From a checkpoint of a small multi-label image tagger.
Training: soap at rate 0.0014, 10100 steps.
Data: trained on made-up road signs on poles, 122500 training examples, 10.6 epochs.
Rows from block 10 of a small multi-label image tagger, named by matrix and row number. Rows with one number belong to one neuron. Each number is 128 + 24 x the weight over its row's rms, rounded and kept within 0 to 255. All counts start at 0. Numbers have three digits each.
After each neuron's rows are labels from the 100 images, of 14976, where the neuron reaches its highest value: "strongest on" is what is common among them. Only what is clearly more common there than usual is listed. The data: made-up road signs on poles. In brackets: how many of the 100.
# fc1: MLP up (model.blocks.10.mlp.fc1.weight, 1024x256), inputs 86-171
# fc2: MLP down (model.blocks.10.mlp.fc2.weight, 256x1024, transposed), outputs 86-171

fc1.654:114094140146122175145107109106130142159138117171114139136149119135103174133105171131137173131142137126140154158160196169135160139149133122131069162116138130129143165142119112142116114102132108087130141126127117155153146156136093113123121137151132135097157159
fc2.654:089123113086121152104114138122093124086123126101146108148088135105109130127103106119123108109084113111165158098086133100122137138163155126136090130128107133094062129121128121146104126139123118077123104082135126093114135123102141065071148111124115136116140092
strongest on: green face (72); orange rim (35); blue rim (31)

fc1.669:121094133191128108176140124076158105110135051165070131133119135186117158118157125162159119127138117120174088141152076099152137150141123125138118139088135132115122137151109088146152107093132095125112099144131193146112134171145082188152164101129155103160120118
fc2.669:097060144139121114099152146099133083129084135152125093156100129152133167068130136136092077105084109091087137119126091106120163133122088126089134111122134119101076129137133136191125139071132112105125125079111100099120119118120101083147139126102138144100132165
strongest on: square sign (58); purple rim (56); yellow rim (44)

fc1.395:126131102127143071084119113125101096093146114131086108150141133121101105088146104108125126132156140096138130139158153111156113144139157125129136101134144144142122138091176171106109146119121110117137140103103137097122165103127130131105135164157113179142148122
fc2.395:139144115169137131177099118098100168126156124100127110077086121138161157165151153178125085110059145124113134138138134137098117135119144127140107151117135130102121132144125124156171104135135145171109094139101116147131113137085113136112144179090126163110157120
strongest on: brown face (95); grey rim (40)

fc1.342:112162134157125067131139206099134137156095113130158112122124133161127095173130094142129134161149109148149102160125086121109127160145145117136143132082130131137071144119152132131129122104167136149097102126121125139119109090104136133086100134143147091121075112
fc2.342:081132113140153143115109094105094133158109140115116147105127172086119116119131162144095110177146096134143167113108113151120106126127139105104089112122151146150142139130098126149129145098117158104123136115117133139157136120140086138145108102151109143084114149
strongest on: arrow right (57); bar (38); purple rim (25)

fc1.419:156113131133134106112105096159149107162147110149123104103115098137072118099129132119120161104129143136158146135124096148126169108115129115094124174102143137189131144168172155129154126146134107143133191137118137145159098131149132130075126115137128128110124101
fc2.419:159109125138080139147111120090097161116123092142160143161141146091078112123094168077101115123118125140160111118102129118107095122151133165089167121188116112140144137085140119126115117149124129099138157113153127132093113176147107110131086146134167137096091125
strongest on: hexagon sign (60); B (46); orange rim (25)

fc1.656:144104157156053133137121113121120144122087102157116113154166132104108113102124137126103107112104125062146139143120131103143167149162126108095139140103121127154130120107162087105171106160087162103144194138133162122106159134104125087105135089148137137131158055
fc2.656:127122136118149122138113158135133130141182093166166096124115110117100113125125128103097115154138129179130149103166136147190121133133140119084124115144144160140141111082138136139150124130074092173141099136154140143104139162105119104104076153145127124139149102
strongest on: hexagon sign (53); B (50); pentagon sign (47)

fc1.478:120079132104187141065142128137148153134116096129123124188153118103118156152135067115150086059110120144091134095094128098093159132182105130103169116105113110116142135110115144098132112105139109108093161145115118086148112109157118106177170160109116132129143145
fc2.478:125118122172104116119146151148121139141137133101150143146124074149109100142095133098164095167146125141160129158141119124122152141152128099073122131075153091116179105135146121104132103134133083085104112097110121118084088134191157163141146112140105122119146138
strongest on: yellow face (89); grey rim (54)

fc1.661:117106161170171112127112094125135121112119121117157152112117158129146110124158146119113077129127123112154131150127157130106107122119143133155165161150111106125153131091103183085126154157130129100121103117159107140133124116151063114104146153069090107107146144
fc2.661:120130091158084099163104122147105187127164120137109152153130122092128129115131121098115146093129149113104128144138132145110170125141134127149134116130100127109081106129128122146106132186145130081126104125115123123126120105171142149116119149140131178114130125
strongest on: green face (99); struck through (79); black rim (26)

fc1.29:097124121120087117087119136143136165107117162147129121160135159071096102178135167094142128154099124072111136123109125121125120121110068128129139097099127126104155159130138118143126107132169119088126119107130142136122111101105134104095149136149134158136129105
fc2.29:128094068137153156137147151131128106140123140129090139156096154149125109136082157122098106136125108172147102123098133101099096132193125157115112150110119089117149120154162125097113159148110114132077154076112109099110146152049142100152137101119126165143105115
strongest on: brown face (100); teal rim (30)

fc1.413:114144116107081116104142105121124144137128108132093136108162144127136079150124095137172125111099174131129121161110173131158124151115137151120074126147116137155137125124109069130158106169140116141141106137083131116122121184152137113133147154177134090096157104
fc2.413:139157141160192107127149156133141093110127133115133107166095102126110163142137079091110140115137111145080164119133145088118076166116138159173147087146107165138170122150095131106102130133143072117096145137108106102133137144106106128092120126119092118124091171
strongest on: struck through (64); red face (50); brown rim (37); rim: green (30)

fc1.388:089133180122154109126152123153135115096143137148132147143113136117131134135182173116113120135104096136142151121179145184119153125118106187140068180125148128146113142135147120158126151160151145137141121125106142135108114113134111168113157160144124104111106115
fc2.388:188163134112107085144115145124160138089127124092106159133123126109107105163100124132163107156133086133145108144109115168107123132117151132131147132117098117143129136132124108127099100124123112101111110125095125142138094069141166133128134116114139146184139131
strongest on: pink face (79); green rim (61); arrow right (31)

fc1.173:130137110081108133110116130142126179108167168111118187109141147120111140131123150128107084134083132193126079113111106130130157131110125139142148096090120100177152108129129095122114122134096158107159143144092106162149074132154124113129131150142108142173146162
fc2.173:158149161126102147134170122102126150131128119122132119127112133127168109129160121150158137142109143123101165140149156145151112102114123148093110173128100169108129080119155151161112149111122122122134139153142139123141160138099130132162135135069089148136090140
strongest on: square sign (77); purple face (50); brown rim (49)

fc1.346:135137101149114146119144116074120126111137112143135191160124100118162104102104120110094149093128147144115079107135090180094144142090106057101131131144136146130144159185160060109143119110152105076132116108108096119137092154115135131164163118131108147154080156
fc2.346:135133159128134065130113141112154128123155119095134148131155105142119085150120160143158162150157129122115096075137118146129174130138111094139115115119128164133139130100111141129123152114146114150110106124166146113128129125123160099136110110116128088141113125
strongest on: heart (35); ring (35); blue rim (33)

fc1.327:107125134134096106105147096153131078148135160168136131105114096104110088134169139175138138113099135097151109139171090140156130103123181128110150199111155087120131128102149147114094153159143123149131108156125094136152114134087140175149096103112172116096151157
fc2.327:141114112153125104135103152165150136140122093131121110114152104100122149148150136118159154123133110138162215150100131130130109155105165117119128122109162134104150104161115133091092146165081155114090150183139143155133163165148147124131133170163082079140150117
strongest on: grey rim (52); hexagon sign (46); black face (35)

fc1.103:133164107115155117095091123098096182115104098092113114176114147121098112111120149123129134133135128091178133126146143110132135096157066072144119115165127128129131157153119175124100169098081145109129131119184131133112126142141138120143079143120103143112160146
fc2.103:159104106164136079156128154145088116139101130119132132114143169126151124088139130089164136117138101171125076124128130132099124144125141091149121124090118098155099127113145149090139170122128167121139133137145117079208142095103124140101126134150170109108095095
strongest on: brown face (51); bar (36); Z (30)

fc1.276:059124141128119127156117156079110153125115115119085113087104107143125145164129171121123156149148094133145132145162134127170119108110142102168123141109094092097115107112113137145142134157110132077104133148127114121150140092122142106111128042134145133111156156
fc2.276:161156118134134129130111111126153161170130139159157165137132120139131124145094136142121139148117130140151099133107136135133118119127114113174161114127142118144145140088137145106111156089048107182148162105115139104139091079065086158137146148162125120184103076
strongest on: pentagon sign (54); Z (50); E (40)

fc1.590:146153125102128129141172096143173137094105171107120136122154168107127162161152168095165124131158101126123120077138143103134112124126100184120127147133126090169130130121159091137117163089152156153098126103099133097133096161127125121156151127153125175091128150
fc2.590:131092145124116129168151115111124083159094131162117153127103061158142099178117115086119142151120163106112131111107089146140145087145154149123086114121140110123139127143135120148104123132103145119177168095123087184123128073102118134152094175135086141151108149
strongest on: brown face (97); purple rim (35); % (27)

fc1.259:130147102113172078100163133097136109133158187108156121170120174122127105139103139098108060151123116097121123157111159130131138122127107115120176136124129118098129176169148121110073150148111140085132127070111117128129150076171134114139137102127115144128116151
fc2.259:109151110162103129113124155091091162124148046122161111104123095121140102114117146136105120133128144127134122069129076085127152108155120108154163098129117141114137118087117133103174109134140185129123099084061143157144127164139123106152126112114140137135130126
strongest on: pink face (99); grey rim (57); green rim (29)

fc1.558:113155157141128160117132107126120149171146124118135139138134130094100119096123083103150169163119161188099124129127147132157117120125116175130143173149150130119159137132140111102132133154124155183084123133095161105102175094109151124164148153065112135156098068
fc2.558:174097121106138126098098110160147095136108117137104095096125101194137100116129123117156137135091186131142107100094129108134134075111143103105130067163134118132105147129159078087102084108103135151114112148169080142138113100119156141157121085126086119139120152
strongest on: yellow face (70); red rim (47); pink rim (38)

fc1.5:145128135121121129108136105095093131125115134124144174106084146108113132102147133147093117150112135113120135066119143133115130111104089097137137130124131122172126106152144100147105151137136144122155104144114124108118121154123105147111081133126141123121135146
fc2.5:133123137162140115144093109147135119132121142129142152143130103090116131092115094126157110139135074077160148127081080127114155117115164120119121124133161110130119122155113101106148136133121114123108140148152142081137111114127131151145174109117095111145165100
strongest on: grey rim (91); black face (76)

fc1.714:108151107171115110131107114114126084138133145114144159127135115137132153150117123070117129100093137117114114138149142110166104042120132125106134153089137122093130167187138100141113123147106117130137116141089113109100131165104111142107112090084147124125130103
fc2.714:152128140115128150145135152134114140107108140116137140128083139091157160094117135144088117107097161114142115088160041147124136098111139151111139128119124127164149107119090112136105096106127104099121082117100133139147148114132153148091094122133119094129181129
strongest on: struck through (90); grey rim (74); orange face (46); outline: square (43)

fc1.732:128088144129136124140133105118065121147126116123118154118128145088139112140099087101175105149125141102131205153071098131126121099122099156148097156143124093145138115113131125146124134109136114085097130106151117092084135147112138131133120100108122172088135126
fc2.732:093122118135132166124140146103127165170160106165137107198134133126098110138141107125104109094091132133127110136117180162133154131139095149109098127145124142173117155142099136145159124144124163155128159163127147122149138128131093088172161148114126109170122133
strongest on: struck through (96); teal rim (56); pink face (47)

fc1.640:140149122129185148129130144135146124108094091112156145116119151081147149168110145111139117122176132083081133086129138085122144118137120165121132096173154156157132131086116114064136126155158120112129192102121138128132184126088193139122151100128118158112105139
fc2.640:109140125103160110119081144111134113119117181143121101122072112151141108093163105146106109095132115123125099140110077102089171139122115111121116108109140122132132138101095121135128106137202115136154125126155149114147132150159135134171133114132159113144164134
strongest on: struck through (100); blue rim (43); yellow rim (36); face: red (25)

fc1.205:141116162138096148146091122133118114159158139148129139108128119135171154134135138118081130113117158119174124106118083146070124111127143129125156191134093116118094128100123143082112121103146118122110123129108151110116155157183168115155152112168119125196129140
fc2.205:118109150121118121134137111124086152116165136130104150089159129140156106092187136142132150087126103108091165108154102126158108126114076146088121120140133163151140128154116088172124143111124113157146116099166124136121144148117123080129126113110180097129140129
strongest on: black rim (60); white face (44); heart (25)

fc1.638:114121119129133121066082125118157186160168170125119140182174111081102187128097136102179124145138079130131068078126148123140102096118158107111139124103133167168172164111109144136167115107100108153106125157161135124106100096110149116118095152110117125146133126
fc2.638:185118180123110164123135116136120158156158116135139142137096103127126114096129120146089111109112126106081127126119135134109153113108128146130105135131135126102158147181129114160146169109130132132125116106144075118117114131128089127175183157130104155111147113
strongest on: struck through (79); brown rim (68); grey face (35); rim: red (27)

fc1.394:113138136079094094137103114090119150121166157112170140116138113150083097133157120125111131124142130127083149105155129084139142161088132160158131169124131100090162121144157174126097153166127097125114094151094158116110127105108114138121125192121108160146138110
fc2.394:170101112127129118125135121150165151091088131103176087131177166107149130151080124111131146132093139110101123122105174126100133106202089120140131094154078106108114195111136121122086108121158138132128151102083118117141166122156129077085110129104133122148114123
strongest on: square sign (85); bar (39); arrow right (34)

fc1.392:107115119139129105119120116136141147118160116155112123111130168143102123145143124171085182147172116139165108131082125115166180137098152109114126121113129104151147119097166138121153155149109128106139193115137162150170128147152152128094091109136129127107148165
fc2.392:156145136105142108148115139120160161091161104128159112123150136065123142080099193125144128113124132164155117112148135123142145135149102179123103142107111133161094109096139123122125123121136124070147134110139128117119141121071116126178120146114130114175129118
strongest on: hexagon sign (63); cross (57); B (26)

fc1.328:150115104106145149119145150190113134139133080161131124103111181141100130148105147117091081118121110105148181134126111149152123131129100154133132085126133095126103107116125146135133148137150108086109140147119126161136169082121154090114131132120141106132137114
fc2.328:116103137171091133165148124140132144106148150178093127126147118140108140128143152149145142120202094140140148149136163190168132131165162096088126172125097118148120113105144092139143112074159117152136147119154103138107135114130102153159109164153156127090140100
strongest on: pentagon sign (57); B (41); cross (35)

fc1.446:129138132130112093124130098113137139137164131070137150147147122135110146115127086150113144128155120158110106121107129149144156116101135107158104146133055134133146122145116144112182101137133179131146109111129107119166188124125149144121121119138167153129133123
fc2.446:144130118152147119154130119165080120148125093161135135150109151142117137111122151143125156108089109121158159182113153152150105137174144145097153146095092097110136115128124125132159140143176084122152126150136155150097131159121135107101131123148124117130137093
strongest on: grey rim (100); teal face (31); green face (30)

fc1.666:138125105125083096099108102068162133089086144120171103146127117128140163120147115115123097118138114118138139149143110141157119128111142145066127087146100132135144127109125168125102116097105164131169161173131136153113149145146100133138117191089172095090131148
fc2.666:148097089143110134107169172139159146136109117121098135132124172108108159128158155140154139145145166103111149136123162102103146126170112132136164141140179095101118191143119138131154174150155102136101118093143161102106107085146117140124134112125131151162149120
strongest on: brown face (100); triangle sign (41); purple rim (30)

fc1.400:158170119148150125117117154148112089127159103164116126152140184129172137168145135135130160112143148110158126143127089156126135141159077158112150121101148128146106138140144113129168141143120109102125155114099161153099113112117182082168188130144109116112138124
fc2.400:073098104128168134135163074111146118105100151125120128095105124121115135143105123126119150181151137140102115137136112101140095106130133141107101160113108122142116109140160129157130109132147161115136128118121159145183143106125149105133103106168108144143135125
strongest on: pink face (63); yellow rim (59); pentagon sign (41)

fc1.473:112116099135161098145116157082147138162132095155157132144138101122146134120167139165147120176126132121148073119112096135125154142095160142130142136128118199147153113137143148174120129107118125139110131110151147166106100092151140156080105122090162136167108111
fc2.473:129133121152136144149153107135122154163104133129140115113137152149105138115176192132122172132147150112092141142132119105114161161141114153103112151137136097113159140081142131119171092142143076074127121097122113118106146165125090135148154135074083134139138129
strongest on: struck through (100); purple rim (32); black rim (25); face: orange (25)

fc1.690:104129142159069095135079117171103123149161109115087093104107151128140163180130102148124143121133117131140129162093071130136126110106124121119113113124145107148139115134072099161107113148132119133095119152091122138094114139100139124090120110161141088142165165
fc2.690:132145167100112145116156144109127133110142157143146153094085122124150107116147168107111101131096102113117148090121171114129114104141117097112128105129155105073181156117133078131161130112128131132138119133138179111155131084138119118128143163117097199115145071
strongest on: struck through (100); pink rim (43); yellow rim (35); face: purple (29)

fc1.580:159157131129090155100145071112105150121111095148177134113129103146102104113159144181135125158141123121182127154134136164134116140142142120117133155151100109149133094114154145116130162146085142096107129106123143145107162138141167127124154091134111116122114092
fc2.580:123147153130135152192116144146150123102137162127115149157134140066163123114091097125141148090121165114070162160172130133113153140135106080099146151079187148114067125098104077169125113138145137127153132174137123147156150120156108121140130156119134122139145149
strongest on: yellow rim (63); purple face (59); blue rim (26)

fc1.676:111143137153110116108140134083085130128141144105134138121081096093135119134143164161123130116141145104134146087132095089133124112161138126150109125123119112142136133147100133103097128143123124096149135197121154128182088121109109097156106158114138094150130120
fc2.676:109154121173133090134131151098143154156118128097152122084121123139117103127079151121124124107121121127168103159139152143124111138134145108080163127143125181127112104123111166143147148068163108117149125143131140112135113128098176100139175123116150144112155121
strongest on: grey rim (61); bar (42); black face (40)

fc1.406:094098123152145101126117135110145139127123135166117173131139158139133133109062132143114112124133127168157147180156112213157143142075110085163126143133131197103134114124166121102121147133145132136124116139109120121110137128110129110109175144078179152095120138
fc2.406:107136145159143115132141171095113164127156114129145139130125125131122107114074141143105121138117111128083124109105170141138125167134149144125116125093108069149149104119105138133120138156130190129149095147144094163141114118121149068152111091164068132144081156
strongest on: pink face (56); white rim (37); orange rim (32)

fc1.586:124159122131080126107158138120098113110152163100114109077096114146141140151152159130146128118144152128125166142101121128133161132120121123102147140126147141111113160106134099101148155126132125136169142138092099143154098122090099151107148168143132138117110151
fc2.586:146101130112133122155109100124099139107135111125122137149124117190121122142096155111128156118117077135130128117150131107109141119126122164124106138123101139155133120146161103116128116096067155112110153094132166131112166135131168159114132139162142142122110128
strongest on: brown face (66); Z (25); pink face (25)

fc1.728:142153132162118142124105158112100167101146099163105110164147155103139118147083143153137166112139087138110113143121147144091165115172095129056145091152115111116117139163109135184118157108123110122155115103158113165098115162130101134141140144136167131161141111
fc2.728:162129129135145100107174145146130148131125132147110149118151132136107124110080093112125142088122113095156145117096121133073156131140127084160121143140131111090141142106111156141118171092099119124137125133119168131130098131097129118139140123121153135100130105
strongest on: red rim (59); teal face (51); black face (36)

fc1.451:159100113094109141140151184117121163143099127133154163123136163130140125129101174157141165097140160122071077164172135149073142072144139128088165129131141101116124148164121139138178145107091102136069111185115126086104150131129129148169124154135124183069113112
fc2.451:129159108151112121092137154088168112121157141154144129131142134165102143136142125070152135179105127127175131158091126119139136117099141102141109113135136136148148145121082110121117145150125153164105120131133134174099143087102094096117133140107101156152133152
strongest on: red rim (80); square sign (65); black face (54)

fc1.147:126101171109142119130104120074107137117114135137168123129143131148068122104137171091140184154123116133133150138073150146129167106116114128099086152127066142155094123090140154150131125178109101135141142135132166108145111120148101109113133149081110134106137149
fc2.147:131122131182123124116106108159149103138105107143120154124101086112157149137118104121124081090108149142165142091167126102149130149123122114164115149119150187085162085109108142124136129116172138196110133120180112083149129126122105183130095149126118086148126115
strongest on: arrow right (60); black face (40); yellow face (27)

fc1.376:182118128140174110109116121144166155081059149099117103129150112139076142110123117113183130107115157103131113142117169156125134126148104145133081124126153097131117113127120137061086129089097100120157118160117157125147118110152107087166125093112112105096158127
fc2.376:117129147141125169123148124125168090153169146097135079094123158132129152149139110139117122121093101111121179109128085113148119120106140130150151097117121125124124162111101127123136140134123143140090133132136133113159130174101060075130133152101090101135135139
strongest on: green face (77); square sign (55); brown rim (34)

fc1.442:092100161160133117175115157103157134148172108108141079128126088123125161094117114056147119132145150143152112124108093120161150111081150136158152093143152111136127102112127118152152134102158116151117130114148071131130150149155132145111075137130147135150133118
fc2.442:143108113113175156083124104114133114141119112149124112164133119153142116122122129155120133157141150105217151122166125140165175099157148176138118099112138152123132146080149148126128100150085080114137147147127107131132096128112123115124115109114101138101147122
strongest on: hexagon sign (70); green rim (59); red face (47)

fc1.70:112160161128130159136147120178121126073123138124140083110112141155177154095103127145139108133127142123141178115150103151090113136144117141117136103122101143110091119134119156157133178180150097135126144163127140098136073122151101164144147131154125189168108142
fc2.70:137179156141091130093120175097094102131141115152139155093150154113137118116140133077080103124148122155096095137104105134134155149137061154121140152105128131152132206118105119142113144128119114106124173166144128142096144114130150170059120119151148081095129136
strongest on: red rim (70); pink face (36); black face (30)

fc1.81:166120094123116080087131127148135143134125122166135153078156134137097082125134094156142130130130129121139169132160145123090153093139114148075169132118127097094200136157119137117140116131115140190131163132097108145117158129146116112120131139162104134096102138
fc2.81:135164146097086152108124116095107120085106140147107098160104126134118145111120156133148099109140094111113142118129170190182089125133140184103104133111114148133123115108149099135082138132064144106146095119134116161127098140100169161118156122147111106134140141
strongest on: pink face (54); red rim (38); grey rim (35)

fc1.0:110188114121115139132142148167103141116121120151147143139128169136118104101124138161123160148150148112152109117092116135114142149122150147090159092114100117163106166108107149121207120143171109116120125149069120143144079131185170137115160117133122160146150101
fc2.0:143098081121112112126133124117130178119132087126126158147108117111086152128132147147164082107070145117145097125109120168102114105136155129136154138151182111131112154163100104140117162096127132096134159126098146111122139140132162132119109110080137122149140114
strongest on: red rim (58); yellow face (46); orange face (41)

fc1.672:114083106115117125133146123112107106115145085142096131157117134175087125132108112143102142153136112117144145113081116098145133099129153127105125073132148082153155119124121129159136153128124137097098155159122122118139130124109085149168146115178141140126120135
fc2.672:145152128136108139155145161126098140114141124150115123137150152130089139109140131168109161155121144120140136084165152196130122138149104102112112139140131124099131135099120128146107116109180104137099123136136136174149177128112156168094119174146202141118185163
strongest on: hexagon sign (59); orange face (50); pink rim (40)

fc1.374:150162137140126130138118099150128097156122104089162127096147132149123141115159139099131115109089121134126114107134118175140116185144157135175131109145162119140111160099161122122120145123156139134140137083130101148115197127106138152142162139152108133140174136
fc2.374:117131141114101113135124118092124122140102114125100159169102110106119145134144106130135131113155164126186108140125134136118111076128131136091180126080073106116101137085094075094114114149125131108119109153105123099145067115112152123125121117150147119162084128
strongest on: green face (37); heart (34); ring (31)

fc1.709:102145140147095064113091141160153133093154150111146124139120139139170079108154165110121094127118105082172148117138126144145134146151145093103131100121164118099114147108149135166112110115109168113091150156154089105150175067133138135113106135118133138156150153
fc2.709:099079124115144120116154109098122115111134159140118171056132099116128166109116118156138102109133124137131151159137145129125096130156051140162135139115147133132112123099133137133148145102174093153141090148150113168121105155111121123115148147112143121098135127
strongest on: hexagon sign (57); orange face (33); brown rim (32)

fc1.500:100123119119162153097147115077119147135133173109150105148128133127096128143096147128142127125084125130116142172151130119092167147082113129107144155146133123136155118112124170117121144115178166126189128125112079149151176141131143135155104111170145136122136153
fc2.500:103126145117079115119162139111118175133136125138149134119152176131087148131127118135094092164177138139107090160150123115141153064166132128110127088127121155129184108130146135108107097155106095112148146128124149138147127080147147124178145123125134150128136091
strongest on: pink face (76); grey rim (64)

fc1.504:112170124109133148088132116113085133108071147109104129145108122155104141119138175068159113153151145131129104145160124154164167098129150158152162174154158110103105159106161101173115121172136152126135160136130111159150134111144123141142122109099113099114106115
fc2.504:169155143150089146173108103120101107133119097162153131153133126161107193130119107137157166152133147097130162167100156149125128122132215129120119123074167148162104137138149138112115110110119160104088101151114149140164116151147124124125151095120148116104142130
strongest on: arrow right (55); green face (48); bar (43)

fc1.212:128168130117104135139125147154182129087135128094154089132107116125131089122115099127104128128126099133115105131139153143128108151148113124107121124166114121158124170094115130110123096172117129109105112136082135121123119098080136136167138155146154142125107153
fc2.212:161150163069140151104136113169106114102140119169158148101145136124101121169113127113109084130123159129154133119162061105133141103097142102160099119054121162146113152127163093139140146107144094112116099133160117148152131086183151139127147110083105128118137138
strongest on: pentagon sign (51); cross (45); brown rim (39)

fc1.344:124161155141139146109160139083145146117130125147102163104116141140071130096155134132144133152132111112158080121137142071172143145093138161128164171131133150109143104158137138121159135119114124141132115151123123125159140128081152117131153134153131139175129170
fc2.344:123121120173133132127122154123154142165129126125129109163165175110168130108158094154190123175162141078177130126114087090091125124146095179147093096132118137114148083085151101121131166135129131115138115113086184127103099128127154120117119094120117101107121138
strongest on: yellow rim (55); blue face (51); purple rim (45)

fc1.495:102094162179098114115116133113148104085130135136123132156165084159093099109101152150143142127117126160139134162151129113122090096109102126170157142151148113125110125084089140125129131125120131163121136119101103170150141118126094117145103153113143147140129153
fc2.495:146123149111137101132138143164125147122141110139107187149070177179175155096147142129156095107128106093127080147152160094120157123111120148143096110067083155121148109144113144113135094146103121176129139111134153091133066135114142131115096147114109142148107127
strongest on: green face (41); black face (40); orange rim (36)

fc1.144:137136106138125131106117120145118105150127095114073122094132171160080149134130134162100121150156142121127157111120078089169163120166075116137107118133111153166146152095193137152130147140107118151158200123155075138179087155094181127132093096081150123139088138
fc2.144:142105154104137152138175138106131151111152105120132108114091108141115135144079121058146132129148117131161130122111147201124092121098080140124135132145122109118085086118144096151182116160154113108135108141123117185139124119132108096139089128176173111134151127
strongest on: hexagon sign (63); brown face (54); B (34)

fc1.243:139140168150095102137100151098087076151132141115137115101144096147134151161103128097126161166106121130146111138119148148181047107098154101097129137131121147063159110156154145119121131147158115120141128129140160130154157121149132133104111127137161112093142072
fc2.243:138155137165139132127132129187147150140170110094127167106126157131116174098113128118136081136180184122136137116131160100143131090141118109157142158107093110175120117146143142111108113144129143171093181101129118166104138081131153150139093172111125157164149128
strongest on: pentagon sign (58); E (46); Z (41)

fc1.4:097118112120156098123133128166098165103124104133152107168156114177122119152101130163087096131099123163168095081148070166164133134119095141124144176128122141164132180108110166097139121162100095145130146154066119137133146113144135099141127135129110113142131116
fc2.4:127111136139129102124166145103125129126077113152122134103117121125106177144131132108125181129150078109071162119134151132148121163101128124118132112124114118115119125159142135102136155112149169118134107130120100101145174150112158149107127125110143145127146127
strongest on: pink face (100); green rim (40); black rim (37)

fc1.564:141119110128205142143103144183108147119111172176138133101168119143134157123165090114137129068114152132148145148141193133116164144132132111131114124101125102093122113159106115144107163121104095129139119135177158098127119159135133104129120135087142079120161129
fc2.564:154116142135080088094136124118164143164115121094150134122143064115125188107147147100101101167129145128120134099116101149109120124087111105166137149066124104152116121100056158146126134135118117132131139115090107093131102143110143129135142111133102159128124145
strongest on: square sign (63); black face (52); heart (51)

fc1.162:099164127114124085103160150097125104133085137129151103119166107127137147100138124132101140114111159117082143122109070099136162144110122076144121135138148103110124145140169132093154143126140117140183133098150122147133134141097072152119145170147151123120124176
fc2.162:103119107140116171116133149178120156132111099169144178117131116121112127134141152169146126147155137149091125154153141079136085145157121155129125125138109134138147142147113098122193129126190094152158162101111150072126103106149159133118123110109103148161122102
strongest on: brown face (100); black rim (39)

fc1.458:096133131140159081111100090114187144172118149149140143154125134144137105131105104155136104164114147123112112140099096075096172114116143090122132143138128107153127118107158143132095130177107136151127097125173123138133129162178148166153146107170149146105095160
fc2.458:155132144129089139152120136097076170124146093148136128100119110093137127125141156142139154170125146171189162124080137126163160101124143113117140098105128120125126143166137110148144112083146167132107150133148129097096129105125083096111142134102154131136124143
strongest on: square sign (57); grey rim (55); red face (52)

fc1.360:095167142166138078096152118132162108148117086095124130101100105102128121104147114165158115111084142121176137134125126124173134135160142116182118122120127141155132172102111131145081090128121101089161152132149131073105127161135152142095099107097163142138102119
fc2.360:136122103095139165140124155159102109169131147145117140071147119088167116132153167130125120129129100116146136145155168149087132130112109134129188115097157113155172077151186052118171141103125125135107145131135143159180133117123124136124162108107091135130117134
strongest on: pentagon sign (55); heart (52); ring (44)

fc1.623:115116125089106129155173152163093120127131127094128102128126059104119115138105123114132128105123149106143160154133112099119175137108135115161141142138126110074144122113132141112121081139119154106138160196138116117100167116164067163118112129158152050105117134
fc2.623:117074131151141110119069062125128142142138114100166139131121162112169127076130120103130140128126118177085128157119126161108132065147155119132101129125154106120094137120136147086141124160107120148109116138140164126125160106138139111138166164123081135134134152
strongest on: arrow right (50); bar (46); teal face (34)

fc1.367:163133113149129156110135125124133119147116150141100132118124157064087122156122157134135183109117129166177132128146153106162133143123148130082162120136124125142161161112131132099134136132151130110151087146127120133143102135122144125151135127141164178091182148
fc2.367:109087127158144138160143122172154132104113126118156123121112113109110095112095155097094084134112160119148143107100087136124138084161134122128080106133124152171115131107142101126145137094151083112105147100157112117081156095131115117133123120110130125119096115
strongest on: black rim (100); hexagon sign (45); purple face (34)